python train.py --gain_aug_db=10 --time_shift_ms=100 --win_length=400
Rows from block 5 of the audio encoder, named by matrix and row number. Rows with one number belong to one channel. Each number is 500 + 50 x the weight over its row's rms, rounded and kept within 0 to 999. All counts start at 0. Numbers have three digits each. After the name is the row's rms in percent of the matrix's.
# convs0: first width-11 conv (encoder.blocks.5.convs.0.weight, 128x128x11), inputs 32-39, a 11 kernel for each
# convs1: second width-11 conv (encoder.blocks.5.convs.1.weight, 128x128x11, transposed), outputs 32-39, a 11 kernel for each
convs0.44 094:562540521456501531500513539507453462480441441520660566571529590585511502412408492517508488464499539523500477485494504498519510518533585530537523492542493484440457500631539524456538574502455489492555541573522550502585552512460502513501446414485529501538555570518492
convs1.44 087:453509566556523485508484454500561503472463537504555521531512534602517556510495475525488508500563597439483443475458463478471435433492463491553539504472400436430458496489471502464463452492490519493458498483430470527588531570548625621452455478471506514498488530553554
convs0.45 098:590476556442538452508505454579694503540543541547435414474530459460395446473488483534486508475514522486488495478576512502484494520588533510478461493484458461492559549657548621540542343460546557344547618603555543539520526537499470601513499456433526585569491448463502
convs1.45 100:377445513488505510513576461477390499501493451459464532534580578558419430469483519512554532531516488540533505534454486495583504494420558613492521478468487520594635530611560545501573553571497564541615573546535526552472527554538533459454484438486439495474423490455504
convs0.46 090:493473551455592503648519671513549486492439499524559562548545501530520479486498509498495532535528505493494551540573555525485513495507474526533536523517473502529514466441527519482423404465460463454455462547486519458584468577526571483520505443444407474458512482520518
convs1.46 107:414431428492431475432481490529503545511550506502477477475485503507534549519570573585557544532527509495442414408379367422464495505486455489456504524576503507493516514490487499539536556510468456478485555554496559496559506611554587521382413396445449518566520577578557
convs0.47 101:517551453480447469465639478498411436545634604336188307455496547406514580525483513509506523514542498466483490463484502531512496528521507536502498526512534511481503493552626502489429582465489466569551518512520515594481419405508563523467479484474500560532534505434485
convs1.47 094:547540535484543528535464508457569403491488549615570539546558489450473490509503475450449493621511482532416497477536519444449424495373467422426490527462430490461476477451556494577535558508494355454451511486471495551544624524562610596511563465532454453497490511480484
convs0.48 110:408467541445521516481335864271576467519437578421535451571515543438528501476533556515504504489507536506442485507429498555390659458502519522458482474518522431471404528522510539492529501494546453509574520489491571476527515496398469478555595495521457491471517481553489
convs1.48 115:470738547706531440502462441516479508496480546436512453519459487504493492467447520478490567518519476540433494467538439468456509410485422494599551448555439588453495422505497533450525492491477451460575459519496569481466371479478406422516517543461483472528412507488490
convs0.49 098:529640565554400463460557474532430439430528505537518516505558499524501477474481477486477496528539483478514503453477464526475494449472539538529527499451482513510505473404491474512502577598652527520457623535528541522467430430470470500505461463512545560434458450472471
convs1.49 096:529530532519519441511519590503483443458507476491531543533537502529547537503437400445460506527566530437462435428459457483455416407411536554563526576483502520534450448504539505562520504481538516567526513499496525564570539514541537574564510533507512480469501548551530
convs0.50 101:429422489522556524527430433479441467555462580411592459453388503517494507464442457425470508523552536489592492501475437433490494502510494461425430485437490479488475512456593599458522373437467435363437456490476527518524418454454560548467490544557549488515486575527488
convs1.50 092:423362447513540549502478399381405515536508547494526402459393492446415443505520507478466456443409439441417420482479455505529453408378491417400469447491493474402408370528523525477536530450444469469494488526545521551636573535447470380420494460566518530522481455447512
convs0.51 099:469517523514517572556434392446501575574575468465490487456484444477489513495491485500481500484454488453459459484474450485499521521562495479513540517489472491491479458520518566484505464540471555500461499575637576535444449447449416410496512512528556551596530507489481
convs1.51 101:503495471507520503495522527499460556538544525551521506490497501532507516551565551501472453417439550503497486511501523527538541502523524557529539531541501502458470478485523531418429450569554593593577584631598594554556537527515511444495487467476436463434500511402360
convs0.52 095:400466513635493522437527573530438340477410428398499470399442504440513524517506539555566570566432492505510508531506509521551496504492498490472490453528527556579591572426420487433574509518494647623552466462491456508515529481468527501476461454493481465513519524509561
convs1.52 105:483478482487475501544491528488439568544534529572556520493463457306528478521529526512530517513460475435477478483499543478408423483548608475458408483483495500520558495561427435419486463524490544589597585577483498534556598488482374470514533491579547574509519494514483
convs0.53 095:618664419582459625420441427495514507628527517511491457440467447460529547552503486507539484475485458510508485461494494483486502510530420412444453503531554513512541529484518519528479571562536471487426624567469469473544495502532536517508416547495500438482555596553538
convs1.53 089:426433447389435371559478600513553674627600540509502488447416374344549548542515521495483504482527560542517504464486432416375434483498497484484537559578496507452440507562573492530433432387465507631606484560592590526592540492435513481396474486494502468443464453419433
convs0.54 097:461455525483452570521645512521490385332535546603595666629689518594475415441473483506525487539453494493506495441481489434512543565553440426476472494500511504490457440484442452594620621582469498434427557482540452529508564506533492537495498501475469453525460545496507
convs1.54 097:440496544460525460515494432428435529502544523537492480487558542538539468520453461419497447520522587479481444388427500575559519505508495468487463491468487443501478542600576601541531425417351405373399523496478387509540618534598532582430456449508441469444448464489461
convs0.55 100:459392401562489420443506614578501400450464599457649480528416497488530524572492561561539511501460512453475521495403496463530413534502459444523483495470464422441481512486672391522341469505594458515365486412508499535519519451513427527538521526463541436494506580526540
convs1.55 087:523609520560562548513415400465462525506514495452559523542496493492550508518502483546549501457423469474541443473458526487523562476483483481509432556557546436615487444476614506490416442452576499572362453444569518484450526444494421424508499521520505496553579564555518
convs0.56 100:436517497513524521499395479611613500417415516537529483494496446489510484463454446472483506496493469481517507506479477460471482475472556593512505498478461441495537597517515516484569464479456559479462526521441434451550527538550499463525519561540562533494495518497506
convs1.56 093:492499518512460516512504564576552531522450420446452462513512464479517534530513453386419445512544532514542519495494480474438532594596502480517474502490464425377440445469442484490529468451466512550519553558493406378433500512514550533524478476465507548632604573562543
convs0.57 109:443550414442396595629586453589611516507570518517467459480517523485543478492416534516483527517426457521555437552393511561447502494529521473508475466477498498484500520532505438511536463559447469428528548525482546480465568488497516516524527656552623375408459519477515
convs1.57 110:538524540410417414491522502436499470493546484518489446492493466494525532552513453456593397609497519480489453520491517511622565483527443415504529609505487408459418518442412471563626553449482444512455507477496494474542531553474446492443515375496475596557652491664481
convs0.58 094:462432614551565407435419515565566450442410340394431696483593480455481504537517500536539516506501461428485441522513533435442462450428529527513511558492445481458509524502585642556604431456435409400391559546497489431472563600483450488578542492502470554487476443551552
convs1.58 092:559571553505464485439501505521508477435386308478499586533563522491476531484519485532478483527597572563529533571570486451423484499507495481469511489520551463448509536646633538486480526574506494492496475514508433499566565572532526471471475475473524512570525504451427
convs0.59 101:598648620439354386449412408456449577511651460558431584404556406609462495493503481517538542498484447529544582563535524479507529498464450489452479497476474462485454469567492537488510508547536526515508518496484501554548566539549554583578621583519459490459454497510503
convs1.59 094:504496463407422475485511565604612657534561484577556572450500479547460514541543500509517497512516516601574563509523506520509538483485456481492530502535480472451471414527495491505478490546587586503486485448415415406424516526558542521503510480448438417514527526491486